Rows from block 4, named by matrix and row number. Rows with one number belong to one channel. Each number is 128 + 24 x the weight over its row's rms, rounded and kept within 0 to 255. All counts start at 0. Numbers have three digits each. After the name is the row's rms in percent of the matrix's.
# convs0: first 3x3 conv (model.blocks.4.convs.0.weight, 128x128x3x3), inputs 45-59, a 3x3 kernel for each
# convs1: second 3x3 conv (model.blocks.4.convs.1.weight, 128x128x3x3, transposed), outputs 45-59, a 3x3 kernel for each
convs0.34 082:098089110077103144129123143163147150108165110149153105115108138070079105095111127131163188110134096150121129121109131054138120122100126132071112109114123123120141106075102114156145139137119105064118100154123133127133136089137096128135097110125124098125121085130092153129139131136138145125088144140101177150135137111114136129171150088130152139129098110111142144157141107103097116172155124123170121109127126
convs0.35 109:126090126131127183143103098120110109129117106140130109124096077129110164158090154116146106146126148109107152145112112143117139117101119102136140155148132095090134121131151161139152124144102110096135075196154164130149129138150111113145107154089146074141148127125135131122154123118108165143097100163141137087145125146084129136133124165105133137114167096124101154169134110151072155146120118137090135085135093
convs0.36 098:136123125104140120116117129131113115130131127130126107144118181113100129134088127098150123127125078140146117111142137144124122171155183125110092087125135135153148149135133166104128117129185093088120108139170113115133111138129137117133111100131117088168089113112139164144137163112112140123097115128158124081128134105103138132115122153082115162150110104128167130171111105161113121136138149116109080176114082
convs0.37 088:100111092121134150138114137102122137164160130128110134124165142137136143099088139157120153120106152114116097066079096173165103127131202105124108121095126136111126126085124176124141147168157135157154120090116109128096121113134099110113115131157184155117141137115143125136153152132082113141132124125192186170120142159139115118108141153127181134150127126117092100125108127135122138143172153146142106103131140
convs0.38 098:110119144103111135141099080122105114114118122126126097120134116084137105129129111104127117150150134106097113151139126133109144161121140122095141093086090174151145129122115107121120099099138160172147128145141148124121119086135149106126117136114134132151146124131126104107094108131124126114110095126089154134091081093102056111126153133089117152106133121184150118150098131123119119156128084161120117095118124
convs0.39 100:124136073145171100099149067120120096106176131084136133109118080143142098143162168161082137126154124095104162123139132152141134108098119101140121094102165104113114122112125096103105172144131118150125112167126126113095110111077149116087162114110176095122132142090143134131131140092163172094158165093095093101175148132125131088104177102177186088106125125120117155077131140124100129146088153128097139100130122
convs0.40 103:111093127132128158139128095108126118187094109150150092132104133146144118125115139119135163136105117176136093132109119119100136119140135152178126106160139116147146120101108159172121120150176096106173110137154108113141117132108125157100161140130161096112113112130135122140106149143097161185155089144181114124145144118117159109131127131157130073093118148108097153127141105131114090109150148148120146117086083
convs0.41 093:106135117172137118143085130121135155109097127113190149115152144148141108108093147161129130136159111141135132179132128131133128131148116141121151076094121135147093117119121122120123131105100130149065132115143154095162134132157097161150112139109123130099147147117115192160134138098145172106142135129122160132135123112128113094123106156123154154082156196118135123138144106099156165106084143182115109146169105
convs0.42 097:148127122078071137184133100123124105122118115117118118119133129099180144108105150139135167100142101135113144141120151124179158139106124097111137171125130137113090130118142077098108128125138159130149084108110137107156099145138123137146133141117138109144127162117127098124101060102117136155161164169052080114153103091095135121123116129143077117130127125127171127078129151130152121138139123106142099116143106
convs0.43 091:095127098112140082108125108115122137132128155116080103162128181142114151121120129115093149128124138143110131090103168126107101105126095120131096117156109132109138133079106131099063151197142146149174097115095117143126122125118100134133128119122157124143114150140099145113169104138167137132106066138139102118122091170139099167082126167082125158144124092121171109091143136103117179126121167128102150138109154
convs0.44 095:131141123172160106156114101126138135112147131134126100091107138146095138129117109103152106120112138109111159127099100094121087123122106140155110145127142130149160133121154133142146101107132118111122104115122117092184133151110121117101100159128102108124143140113079124199084165110165139148146127172060120083178145130116089131140132102107161128113137136131110139108142097102110143122130077108119122123092122
convs0.45 095:157169126109106127149152133152103116107108110153100117140146124167185141195087072138119100132111111153111158147116120099129098155127139125153138110120150107146132133157079136117118102115146137137121123152095136146108140153079146134090142095103118102114168152108143143118106188157111142181171147155111090119147137132125153093085175122160196126122162137148106146121088153151104106144158151166176170122145142
convs0.46 103:163096070111134127181103106122125119098134162157121123148139117138146114144153127119116152146137133129119142109141147122156106124104157113171146171136115158082149091132129111110116113128107157140109081130146176122119134101142139148129152128115116102150138102123114127118128138131128111116123125128093087121104119154130140135140166124061128120088116145119128111136107154164136106131122132116115140120148127
convs0.47 104:116110117097096100130124135096141107102126111154134105100133128096109175152192057117133117143108132109114120154096108101098101120142107123125132082114159163125122157177135133149123144140138143082108101111154122166146120164183175087115118079147083125119145169102139136138110120128149116108104141106140146160111149105107127120131179132146142119108155113142111119131121154147140088156101146162146192129135095
convs0.48 098:153146089109102172140163132148144130135127106140126099105128157149151117106107138122108135131082142180106155122112140150107127133138163072122128140111116176157128126098121099144099120127093124121121135130138139108117122110123111104112125120102136128165140162109137137163086136134118161199123153048154118115130129108149125109099085146099136087185101156146107145139143144148128105107123115116120113125111108
convs0.49 097:170128171103143141103144095129142131144127154113155142167112136135164171109096077096116159128135119106107115135104084104146147141127153097068152143152174158172130117133108133140132109151179090160106140132146115138086131109095123117118118140170127147072116104091133104097125125112120096094118156154150155165072108139135157132124129114130122101130128113144129162117086141146144136140148196126172157112162132
convs0.50 109:124128087124110168218109127114137111109130126130138133097113131120104132190116144114124130148135119102141100113105143132164126145149136092145134170123143100152163128122150163142095107156131125144140115140146123077137099129154144133126149128123124155122118135102108096128154102117145120132145169132098109115087103132142109169132121172177087133144119087126166133134158154116093125139147141128145153112125171
convs0.51 103:206132115121098127150102144170051152129148128140147156162033097130134127123147138135103125133136112126166096134126134143139125180122089140128108118122089145095157135146106137119158107119130139112123140132117142142127123120100112083117134085140133112137090152131109135132124133121090108152144143121150154111093148117107114121123096130177151125131093104146121127157114136138137078139099147077124089119079158
convs0.52 082:212153149128153164144141129174160137136142107139140127124157120084121151144147121151117147106084139109145117143134146119146190147155159075120111103083087121159141129135141166157134136134107097092130117134129140101116085106100118119122119136133086083145115146137130132124103102138087114136127095066163116114121130114138099096154163100133179142117112176140097152155141086102109087148166121127142135151136158
convs0.53 104:105105118140130124133150144141138120118133128157097103108120126126163104123076112130137140128137106126190163108148133157125104115138116150144157146148091117133147134133125121131110136112129120132135148114093097121144129114139109119113112123155140165108116108124102124128122131121154169109076179117096068132146158150125138151136144119119158086158117166129117133112127122139086098112086141144161134092145134
convs0.54 096:106128100135088119087114175080136151096099112128114161097144162164146135112141144152130152110060159163113092113137093140124130171132139145123131131144124119134124125121114160145128174168115135143153125127078134082100089094112113106134140174157131103122132155108086095127136167127107068116170165105132156228161145137109120154123123118135150129108119135138137074120103102147110131125121119133111143148111146
convs0.55 098:101183147136202117113123147126139107096137094120108118121121125121113121074135115136134106137117111144121153133132197135132109116111117152162146097097090162158116133167104128091082146133130142129111124187143076106175127177121115112153148111140113134114103096089128142152134149125121146148083073148120118113118120090095117102120098157104127136175150118158127127139117142110142144114084140143123169143116115
convs0.56 092:140104136097157095165121127120098130126092151118108138116104146107129072077110132122126126147133134172139157126140140089147120130122145142123093114106121117161141140104121163124087112152141142120105122116103104116148096137103112105101151129068137096092163118125121153152174089130116152100095135120123115070152130124122120101181154133130140102111142124122156193111115118101143138141116114139158157138131150
convs0.57 102:114119173117121137140088124147137156126117114125116151111141138145149107099134124126098113143157134161113109123081095108127131079105153080149141141107143155147146132135131144171125124146160116131145108100126109160102124091151153145102117164140148127145145102171104092167132161142124090143163070092147133118103097122110144133115146168137089087127171075091100180137149075171171084125098132159127149146147130
convs0.58 105:122160109129155138144147062116139120128127142120128140149175164118107164076117180135153148142074110100152098136141103130115129139178139072135134081147150137173147130106094109102114175109109138103131167107144142108148118149101127141084141101156122153131132121114160135123127119127150124102082129124147093114108103109150109116095129125105115130146138128177128123119164188153110106127183119069141130084095130
convs0.59 111:169184139086162093099195104114078162140092145142124151125120151127119107145118125164120132110078140146121149090091111154148121089093101128159137118132101124136122156142109109093137125169158143056112122106109124111101134135099171136125110153165138162123130080165102119125118090120128165153179159089101132161143098128146136156105147165111122126137172084125112113107128129172090121177129129144121162155136122
convs0.60 096:155147118176124141116127124126112095094140115135116139128165146168135071131105091120141157103128131101121144146128125077117148141149125145156115105116124180154165126117069096080069144148173121126146131100099134136173199154147136128097142130156131134160154141141134126113125151140164174127085113106092087112196163151110096095150152110121116124147110108107146132112119134154158157102115143114163150122123130
convs0.61 093:096141212079161133100087145123134071124119149135141102141116163120168148094130140139099125120151108149124132158153138106123139116125123100103113104110133108106078148173157089123110136149135152149154118145103125097118108140159117120111143189134084138145106119129134136180120115127152138169129085163152136111150176083132144126149147119121128139069110122106126098145128125127129168116138080097074123164118113
convs0.62 122:172125093082110166174118076166087096113166130133104139102129111148121144126096123127157115139170134156108100125163106151166123106129133125129150164108085096140125102125148170141111080157139146106087135115168134116124105115156141123084121154102096115110141141142108118106092124170137131074144142139171130072121167120142151126149125109092202168149108135139113127105140145146099150143115124144119140115175174
convs0.63 099:129136130138126110126131090120122145105091125136106081094113133116150139171146122083124132156134133132140129093109124107136170143120089135138116105141123115110092082101113120163125089124135145148104104132117174137122139117156128133132101146133135145093100103112127115145161126133084111103134131114165179139116110106115074131150131104133101093163173125141154146089088133106138165129145112144185129163138120
convs0.64 096:117103133108180102106163141122121108171131126103124107160121141110093124125141154154136104181154066086114120093139106122088113168105131132134150127161144136077112124194172107118158145133156162094147211128141147080117132133079150134129159109140120137171169155116122131139143096113154122143129098114115124149143146164123099085104154128152149134116133087117073100129123143146094128128138108121118133163139104
convs0.65 097:098099131110159109119096136146145113122116128120118163130155157138162050104109150144182128126099096142104092109127132140167118152163114120120104111189137189158075107126126132084103146160140095128127130149135129126139144161151094126127123130124142107130136086135085141144137125094083113093146149146145139135159142104095122120123110157134131131107122098118140093114142103137140147120144167143134124153139137
convs0.66 100:166108101168142107154125108139120156141136167182115112083112137150127115158158104097151098111123154104116136095099120135130127143126107139146137141173109164130123131145122102134113096131128127115119101121136089101100127085109121126102144157120156102127134157134104111148158132096135128126092148136116169129157167138136101129116182116140188093118144096106124157098119118154140109097103126122111173105144205
convs0.67 097:125147131177118161106128119121084151090126146154132132104102124147092139137144092148116109155117139121107173128129142128149120146157112096148090139125116127147140128151140160122109142105134132145132120137117115124103133157145169138084107122112168120122107137095129124133121120143086075154171182109110099122104116108140146117144123126125115098130139161152159098098160122143161101141113119110128127126083131
convs0.68 098:133104141145142153086148149113113126130150107127114139088093135188082133120101110128090200129146172156189098127137119102130138147122163127093121116087162153150138186114139104147135146173151108131132120149083109155160109104113103107115141109105135061103126089111143088142139106218146109129099138135125160185166137114127108110135156123152080133146093131113109117134079144124065124105142148096152183141131108
convs0.69 101:103106150190112083094134138139130122109124071100138141113129121126125130163126167148087128158129165169142149149120110153115154139166161133141125142094113157157140104140187099133142143175090155104118139085098117121123148085108110158152094194144144120138109100145113097125151151092102138139096142126115120128142126111124109165080137110192117138122178119110135141123123124096140104115102088160107114184116108
convs0.70 105:115116155128120132090088125118119174113151116185110092105170153133128088136100082100115172111174104099128180151160164161119142138096154144136116152088126108133116123134175149127126102144128115157112123166157152131110107126096138137102136098130124113135172105153117163115115110124144109115120149107136109109141098150128133169097125097107141145127148160122169160176105078153131114153131134153107127143112161
convs0.71 104:137124107121156112153162108169136123124141131145153120145101116100161094155130146135120124125108123124124107146104167139142147140125111110154159147114107080096104133136111144158139102103152120170093133112191131144118116144097109134130078118127156124154127130114132079141157167092148108118103157154122141163091127104118129126129161113100168153109153125111088143076100104091143121142112106101108141146113150
convs0.72 100:157099123061127117126129101092139123134087124114171089123143143102127094139151097155127140093155108106126152127138139127142140147151143150156118102107110110132146173128116143168118121110125219160102101098104187163132135126121146152126114178095121148141098147137125114108131090145148140136109097151131138091131105130143110129168125157129133113146167073098142134111127101164080077115161131136120130119089139
convs0.73 098:093177143148096148097146089130098138126131144141117119143116097108140139152134094140132075112113133098113128107128109112117091123105149147164118136106118141147124120153097107105129112103115153103150099141093120111081105083141121119127101077085127152107105108149141137127108116127149134125151139129097101165181141154150123134198118090132113167159103108153140163156159162161091144138130111122105112079104127
convs0.74 100:102075167114128119106140119124147140126140128108147123119153141128086103092133112090132131121056123130107101088120169124177138105124180141129140140165157092156111115122116108147147130092105156126112124133116117083141112146077122153129121118106149167119139150134096153110113130127119098174150125155092140134081135157149096124130116153131086135078096136135124106118144136157163163102178106128114117139145118
convs0.75 114:118155100126152100166111149112099168109126141101157083106087164140174111142144128133118123086120104113152113141145093104153127136147092105122170097103141104135128121114140094109135150140139125136132118139169118110135116110125145105118095130126148100121134093171145106145110080168128129130127165137113118115181125103107160104122107134136125107093134157139126149109153146111127121115065142108102148124101099
convs0.76 102:136148126129117131141138130121128113110139140163120164116161156099114136101133125099147092152181156132100112106158104126082153076136156127124120121112136151146111102123101149145108136124130132103070153155117141072133114115126114104121088114094137117115142113114113141083104157098176091100144116084109093090140119087135120137121149120125147127150093111103147157156109136123121150095153148137111147135141134
convs0.77 092:142125130096111130158133089161127124120132115081072123109136096140126119146139110112108133125112138146146135068117102111133149113123101152107106119109132094125115124112112140149158099106111155113092137127149140094111137114111132121153122138106131162148114124111143125139139120153083123101135109130112114093113082086179164112145119156145170162130127140136092106090120138153153139140070111121126147127100153
convs0.78 096:094122131093124123135128163102116087124095149126112120127106141123165126101166144119100138166096172107106150172102133114121118124123114140149107142115107140131136112125157111125145143104142086134104093120149147122189149152100154153104084085116094128098122132144142158132128138157118117145113126100147122108143107145126136120103151107113116165139136155093112127116122134122132104145085096069100130105148160
convs0.79 100:103093121091115122152112130079142125127102145134098129112099139126127140168119123139133128146120115127152078121165152114092101114126147149155120138055121086125102107074092142135110128134137160152119108166191074133093135128169134132118132124109105126100163141134135163124126117088119099139124170110165093095160175149146146109097101123117079123111116142115150153104139138087136141147109131118117126170154152
convs0.80 101:128157108107117108108153150131150105119135096118103131173102125132113086183088102139125149120112144150110135121136163188170145112086118124144137193144099129133101123118095130130114119101105085146088131114123119120131069103152143146116128089111130135124155123145165093152113166080164122070152103126179137156141118152158104129090195151105148144107153126158116139062155194108146161157129134118085185130085184
convs0.81 112:081104139126127123170090121118166080102115148120115125105178102113138140149137152132140156153128107107093130118120135139125109115155151102164158193102121120125112111093161140126123150125136157151135124159146143131137142129127166099150136117163118078150133152138120142096125148136146117112134088149127104132131140119139104101144093154098144131152113148126148137141080190107171118120144139108106154140124082
convs0.82 101:121104118142105128089145135148126122144139128119163116112110110118123108113146173101151148135138121179130115116146173114146129119136091128133140123115111143113121158171211129152141100150108113112115116109132151133144140103119154165127097120095127131145088124096141138153106117126143136134118118122188178156143157119105101170135150134143112089131115123123114119123123150139095168107129119146131151097137122
convs0.83 090:095087122115065131136101144152151125169128119160096134117129097119136154163163148155110123128134103149102124135150137142132138096132166127097134113145141142107165131115125141120115125118145091055122078109141101113167111099123123072088168140099087109085116117136132117184142114133179155181182098135163172104167123093144157115154139126133124117149140093166138101114114143126149103071135165135117135127102080
convs1.34 080:135125142139132189104158162121134156141175167112119150151152146151113136127113123144123143126134158067130134107117096149139133135119120128117111200141077113172117120099108104115145111133128136139131109135124100107091174129138101150100153136129119130127173104127127121170131081114108081130110133152130099108161138151176150127120138110166100126172188211105101112197172149069084060140161133175134142151140106
convs1.35 106:113158107081100189176126138159121117124121124145110119165115103138125123121160110129092119147114074114158146115156119197111140149115114134091115135104132135069117148113119128135099128130159088133144102166099160165119138121149136117111116150103118082154080153170156138140155139056144126166131104137108144126178120131138107093164076163163075119123129121148163123147133155150138138148100124129156110148166125
convs1.36 102:127106130110096137106135157141138116166132161103128140119126124145138095115111139147133134148147185101093164196125115141123124134115093133099136197110113172145055083132118129145136142138132099107155124191138148150127168176154110135102141132124109115120116144128156139130142113139140124126093091115127134147117131140138125114138119134120152143103113117129131124145103141124102151118126158140134107158126160
convs1.37 087:095124131140095133159167103145152111137105105099113127080137091099134133144148168104151108131084134122111135142111122124116125099084141161103107141136116104126147131112145100134117119094153137098140113142132037139148118137106106172172134135131152111138147122186129097136145129106130118128147141119081068080111072076120134117099082124120108140101136150137138129149124149150135090109114130140113124132141121
convs1.38 102:156113124140107160112146088162103118111087160138115133204109124113097127101127114152094119139093081143106095183176120145133093108109123103136137138129136140105130144119104129112134100144112114125185115137091131138060156124157145151104156145125097160141105138164135130133126087121090111117150141108044166119115157127094148117101111177112136146137138096154118170163135181183145149138163134139144138130130139
convs1.39 094:105096166107134129162146154156137150157111128106136122139120168082121169153134139101168152133149130118101133112134110113106107126154106108144118124144099145155107159138133120122116144152133123153106154122179172110115125108128119138129180106125124132086125165134095173136115092169113123146113190145157112123144126141130145123135117134121068144098117136126088137143105143155147164112144165093151177140151123
convs1.40 102:137132103099140084142125125128114119127127143149133135150129122146148119115136133140136114125131106165107131131117124109109121122129137127133134127090125092082175130165180127130113096142165127133154107113123125187120124133102075140088113156170095178096154104111102077162123147112131156156133103167143104100141151148114157140121127144159113089163165146091115139163157116101105102095130132136154151098154109
convs1.41 094:137135128146125124099145156127091151105146131114145097160153133107132133103107151155104123077157159110094165126125128128118159077120145140151170155189126126101096139128117153129143108162142153137105127145138122117102131094159105127149141141132132102123123118120148111107144130098114116137075132178137105116131116151135153109160113109137142141157149133170136126121142178091115132092119139163159090113121144
convs1.42 099:130125121096171139116085119145087143131167148091085163137129162174131107114137131192104147132076155166123144143163116122129104155149140107110125098086133154161125105118126132114139139099140127117137145138081114154108136137118167111123079111093123143117147115142124121133124117122093127108121126101131128117114121158091117124090139150145146118086114140152128136176160154129155207143110122096109154148156077
convs1.43 087:147137146133110114165159118112111153131162114142145093139119145112111108115119117145083130096110124084130126097168138083139122123137110127107108105066180106123101123125163091127143122116102121134165112140168166166076132173118134092147127133112117144111127124172133140131116166164129158130123136177122124143118136117109107149134121153099088127144086108118141072087154122177184109123094132151099147134157152
convs1.44 097:136126131146074163100166116121120157094104129144136085112120107088126133134116102060178140141142106087089150130122124161108140178093106124139139125167184136109124151164142134140155111108158120157129136143105131128122106123127089121151127131100161111137128178160142106135109139146128124078111141168113132118163099132129131103145109143152126147133129154104135122143131152138142140138199150119137140132133148
convs1.45 090:165107111100177138176117099128133096115127130137131096067112072090099182117127166144167098181109111095146141117146130146099129119125140105123122113126139115103140139128130154138149148121131150112151093139105097123105120130141135145126182114148152154128128159124150115109080107106119133171175142178093132132146111107133115118140118140119164122161156176113111113129121133157123135097165131102113136129127121
convs1.46 098:106152129129095126125120086147112105127128164123141125108139103140085116105099178098144088088132119126141107121133113132115146179146109109096127089140097171115162102131120117143126110155188128120118159077113100111182134111172121116112089174124117140080124116118140125160140140160178125113123127108120140100116126108143125106160138144162115132132148158130095146144117113135104158084133154115110126101078123
convs1.47 103:168114112078099130126128130142073138161131160142131123141174127157140151150145151135129160171122161108125115139124121106124116109151112132097109111115140106134163125140141158110132152124126139129129082117127145110169122138116125106086106152127101164158131092118117106102141134116130125111104140122133126106092140092179115110157098106127152086167154135135105124165203151109134082096087121107138147121124135
convs1.48 100:119144127101076182083128111139126108139129119117162166149122117117157136152142139094115180122137121140096089084110143148113129133145128096095115136094190189168133130087124155100155143107108096104125154097098098125167129109152158141121124094144117145113143135153133110124123160093098095121123159109135123123117136133121137088143128132123130120126117157161149094139128162106124130143134137108100113164158093
convs1.49 105:111113084160136088123113117100121086129151122115088102110123152142133114113117133116138117172078146120165151140065116122121136125129125137139140131141125109118124127114149146142116098077159152092109160153152138092108134136121143144169154120103127088120124139123135118154089154112107077115131121114109153139125098140163118089103193115119122110128070142103124108123103130104147115145101072123123141116138135
convs1.50 109:114179077159115142126175096157099148129104102120135121112137133117130111127128124167109139112118090138142199111130099107127111127151143148092153152158143144110136125123155101138130112150103071102157171144104148120161154125136151117151148149139096165091183105174195076192119159151091138162124101171131150112172141123146134129113117112191106065145136103155108100128134110111175091186124161130090165122158108
convs1.51 098:112127086147112149134163081149149147141132151155163106112112131170129124161146121101117125121116138102141127129113150136157123158124128138142159164109173118117115138155122146098124184127086101146124160128094147106130124089165090142145149102135131145113106135133106126125089124120165159151136117108124126126131142128162105130121059128157125094149155087138131124113133091117126067128138132166116096104166105
convs1.52 081:118108163132092087116132075123132134139141139131155134112097141156106096120124058144108122122132143127092118101128141112137132127130133106155137111162145134114137110105127106131095105099101147145127106121112099136148106185146148142160108139169144123166121127134091160136168149114129129132165182117125118111125132116093161126136116100164179148110134088116130128111164169082181100131142129116138190141133099
convs1.53 102:129122143124114076126127139128118102099089123179160133106151092127109109130095158137151170126143099125131130112162149126148155137174148110093105103130116115125094137125146099129122100097090140127136154087085108143169102150118142115056095119160120110126119142107107137083134170158133099167112131119137077141099134133096131123109157109121110139164072170120140171102100120122136075115095142126148121113118122
convs1.54 098:108142130165115143123134142139161138149116138145142143162128146129136106126128130118129102116187089151127119100112148087130146138148099130087064101077127157121110149154139119141169129146118106122128111120133162101153126133107149154147121096131117143118143121122132090138081119129144126148130184106121088110119108135137142113165142092112112128140105130104105072123137131117159116164093122138110132128115125
convs1.55 094:085182149128093073132120140129140143111119137109135133108148093114156114138118113122096133097107131147107119121151112075091111132125138101117128112078109107162129146166151131133150091072129160149110146118104109103142166139120106134183131099141121146188159093120120180111092165130148126120119129140152101110123134125122116156146126114126195140118171124124144142108119158106110106107184120157189071136131114
convs1.56 093:136127090145114130156131146122172130145160103125115089103103115136054126118130115131121159175187141149135139140180103161169116155133168085144123140119142103141159141118143100101144126139148166167113110097082147148112117139158133149166131109106154158135143175169134118106157112098145134156170122138125160153133218138119101162131110123159134132130141170121128105156139104145133134159143136130117108132105121
convs1.57 107:137089141094126120135112112122159108120114139118157124121100148107097103110091102124144173118140135119152124185121118130156143100110110138137128113084141140100129136130114122103150119107106049165119122135126124133139105137128135148084146138136158147136102122134135129154148135079101113148090110161146121130116133101149175080106150152118111158141106104092139185135119147149114079143134177124158131149128095
convs1.58 106:139149117109108162141105107119122149111150150150090136119133124110148110084134136164112135104129124107156105138191144129151176145111125149136123166138108075121159099124130112115120123100137168142106154143112104112091132077154139072095141114145164111136163150136112149111129123112123140116125133117151149129125153128135110110154078134108134097125135124129120153130177095104106149115114150129117127117166188
convs1.59 105:128135145158134120123113174112114154105163141087112135109156168113125111137122129088156105122114145132121150128124162156132149136112083087152128153101151151097123145125120111124144115131099131091122121118112122131154142095138096124143143150122110127117128111129134134108128141158152082076164154116169116080118119125133130139154108139094137216127133141142133141116132080122120102149138133122160138101092145
convs1.60 094:133128121093124111126156065161153074127119138144146117163090157147145092102139140121137126113135180142109156140130112134138120120147145120114115134111147121146121151120131128129113121140127170121174135118134147134138103058080072106132139165143149119076129108109071124164133078110074123125112124125125116125140142134127124080136067156136137090151101100110126123114142125159124107128135117183122151108146104
convs1.61 091:116143103130078094138126166123143126151159155152081107135142105109171149141127108101108150124104145132112113119171129132122120168152104161195116140119105155143157120132135103101144127113114081115117145161107149126103118119154148154122131150159075128138090119111121117131127132119099102111133101145150137111191175132132184157118124090135117114141145109129115138139079109103123107143146121122143123128119141
convs1.62 122:116113143149135128188154049166111157120131139140157110140149135098107106166147115142111130119091152117131113110150112144108102118104122151126079108111158149115093138096150134114091136097107093114148205131056119142173101131158185134124143132146115128129071134165124116148086138153133137147144121118132148085107142137105122139101133118184181093112173125130179086181098082124115141168141128129120106111141081
convs1.63 100:147143141159081148170070110158148140080123103129124100086115120134133127097115115138105123125155122049098179123084068135145165109123115101174112121118134148130132156134170163147156134126119189152119091105103058119129105141154133134110053123102154191095134161162142112105152169119120163139149140130068099117120125161177193128114142126132100117128125088141114107157131153114138114113160128112133114127113077
convs1.64 100:132112129129133155119172140180147122127126140118132139116118124147145135113125086124111170146127151105125170120128115122102114157134142112105142156131094106128136134137126103153112182149130139148092124150123146146141130167135141122096102138140141098139150142097155160138137106145199114098096152097138115155136151110124090129146142123104133145133090151110101137142166124159085136151133160116151152116119142
convs1.65 101:173156141180116115096159126142131125090145100117163085169150147149136104140153135150133098092104157131099132111116047163148130095122092062122138131133158137135105108131156119113087131158113093110090133148120123092151139094144148117115100111124101128126111089134166093141130094139169137150118121130094168139142146113133158145189090129138129126056130140112173118163150142083112115148095081143123089138105115
convs1.66 105:125122131136099097146078125085137104128139146136085102146117144103175117098131154120165120137155120125158121107126172140130108163178155123087153148134102123205123136154101130158122129127127107137098119159140126109165148111143127116164114137119116107112140099136120128105139135122167158092147100092118134142128099131138139174143085126132120093135104092118095114120113119145121141160138134179150116122131106
convs1.67 096:103146156136110140131135188130119143106138136118185110104114132125163120146107138070106122150115153111120121146147115128132129164133109154133194194091127134165116117132163127139111136159045131090056098157166154139126131122142197145129134104150144124122118078120143110134123121135077160128184152169129115123153120130126161134114134146106171158095125115086143112141117150107169156119138087126140149140146094
convs1.68 103:146082156137121131162092152144162131111103131131091109143123115154129096116145182106130157132116151118143130149126114100112150113110134126121100115093114124113110171109145123104142122159157124145106131121125074117101132157126092138135137109133104125113119133125114143114103122140158188102107145129132107089100116087124119149152134085101166153146100146129139125136125106140111126104109166113113093095172103
convs1.69 103:115097144163154125128099176144148117139122137103172134097206094094121093103111110152170086157097108115135098131171107146163115140137102110100121157136096120091104125083116132112159140125156188124105106112156134129118189140131128153120132139125092147133129135156194166115142095108133099143106123094132157148145174137195133091163098111131169111151094128136098165125117149139132117151134131128094126173165095
convs1.70 106:129114129120145111121126085137172062150129172161132121130093121134130103111119126166165129148147163149140110139135156122152102119121105132136157095118170163087096163121089133130127092113125113111128136127089115137082130112129131110133150113099117117134146104099077133132121141134129108085128133168118119112147109096134150121114092117123140121144077131107160122152115128078134125112146139119153137146134149
convs1.71 101:110130112139110156091144154115099144088173183160155104133153089119156122120140102135103121101107147145119099131136123094163106149124133173162118121138141150149126155104119200126113114161114110079117153129132116156131163084118141129145115170138138116124118130142115127117112164115134114125156112136128160129138110151123160166101130157133116129125078097105101165123091152158118083114135125110112158132141128
convs1.72 096:171109125075174175160122171176096176089160108132121108124158102133118137143107159121109198125109135114107111115170115165121139138115123127108114133155135141147145111143124138178162094116122140187145166088148153120013113134125129121134121145136140131116154138123163112153122149114104122131118113154112138132109120083120137140119135134114125125136123100115094127119146107156096114143162122139138125119042098
convs1.73 100:126098097143148162104114143102159154113076121121112127151108076120122091124113096119118122085129127113162160147143112118128151121117115133128161127144139163110105129143116134172084138141107105177134152106124085139095150150148161116136130136114108165140111157097125111092121177123108128128121153147103192115172099144135125075108146138122130151086142080093143135120121124101150112132149142126118145130110133
convs1.74 102:138106126111102136131150110097143158134124149079135119104100135118117117089072167154119080161134119139120108131154138135073104115131117192098182127123144129123160121128146115144119101136133129138153073143142090117144130116134128123125100140113141152115135140105142090132088082129122137132169134092107139123108111137121120121151142135145124120073127171096169138143131134132155167128091103138136128109134114
convs1.75 112:115137096132133145147120170141131122134171115143139069161102108126137138124191108139132107136157120111055185117124145126118127115150112128105130146145113090170092156086134138126105081102155140107110136133158094191125111117087111159109116111115134111130140133138111128119099169108125109122139132148093195105136145116145146100123133106096124140123118110143119139134138140117122116122163110140134131143095111
convs1.76 103:107148111121138128107122108103122132127116140102176123097144124134130131169126135096134103050147145164121162114145105100102102090142152162166089116135129103134139100154169155181083151135129155131152161100100133114105118103151111113114078112100159123132145149120159099128115123140122140119109159172125150160134117118130124108163160100122130143112164085096134130126143170114126119118120108144147118169096160
convs1.77 090:155146120143151164130163130117109122106082118120151173134123130128150140121129156166112150158146128092110120057121069147097118125132120090099108174096110122149139132133157135145085114086109110155111167169168130049106130108137123132148125128134094092108110120135144143109147154120083137129157128104109161129133126100097120110140133171099134138138141134124112118142125097111173111105196146095132104130115140
convs1.78 101:138148140130179166141185096126123139100131122140089165139116138124118127120159153094143154126165158144164113096149114101132123139127095142129129120102149154123157161142109119104123103118130145139135162151136142091121130135150152126115122111172125126137133170078112145140109126142122126117131142097142124116113133129127106104099120119128136106124096129096082126140156122118119151124060157143177161083159100
convs1.79 102:149086098158126120142157060126137108147136098133144123123132094097118129125106122125120139128136119094120173133124133132123136131174154106174131153137091172129094162158163126133148163099089137130168135136092146131134116168135110155119150160108125126134130146150151132127164096140083169124076193136132154133136139117126110157152104134156209124086072135122119129134124112148154100127122081147091097128101111
convs1.80 099:145169116094194092122109124164137116140123127125180109112112117127118096134147134101135118118109100094180123114124147115142132145075127142145115142157132166093154152108157139152125095106126108141143160177122144112128102147134144165142204177142138106114108148114102181117123123101123106118138104157145130131143085128104149139121108098118118124132176105161175130166098117131067174133134156088136139146113126
convs1.81 109:150115160096130085153154107162153109127134092113156127123119126156116136122149065146153097119137148123123162148111109121121125131088123107150156114106109170142136100110127143109091148090095126105142148150097119109124105126109114141113167118104141146139115105179139140105113119118127099103128086140137116154129121117100132101088146122172101141131137129122098127120121159110119150130140113118109124080132153
convs1.82 100:120113171146093095139159133136113148115153112138129115125095149116164158118107143125099109121132096120110128132148103176153159120113140097163111145109108076120132139087100135122159132148187123102109097123161160095134129208169125117075107122152136125100153109112139128091145168119129175162129118132064073112140148107120143126177143124147098121110152146117130081069119103139165129112073100122109119128149190
convs1.83 088:104137141139137143148126161081138137136179164151139173115110119166155124103167136128133066114117127103142078128106136161076083125108140123156093146110106117098116137106147109134133155147141128151130192143105103135076116109133133151202139117176136125104119136155149170168084093091091088128125123130102117091111115121097114146127146122133142152098061133123122085123124068114086106112156159123108114083131124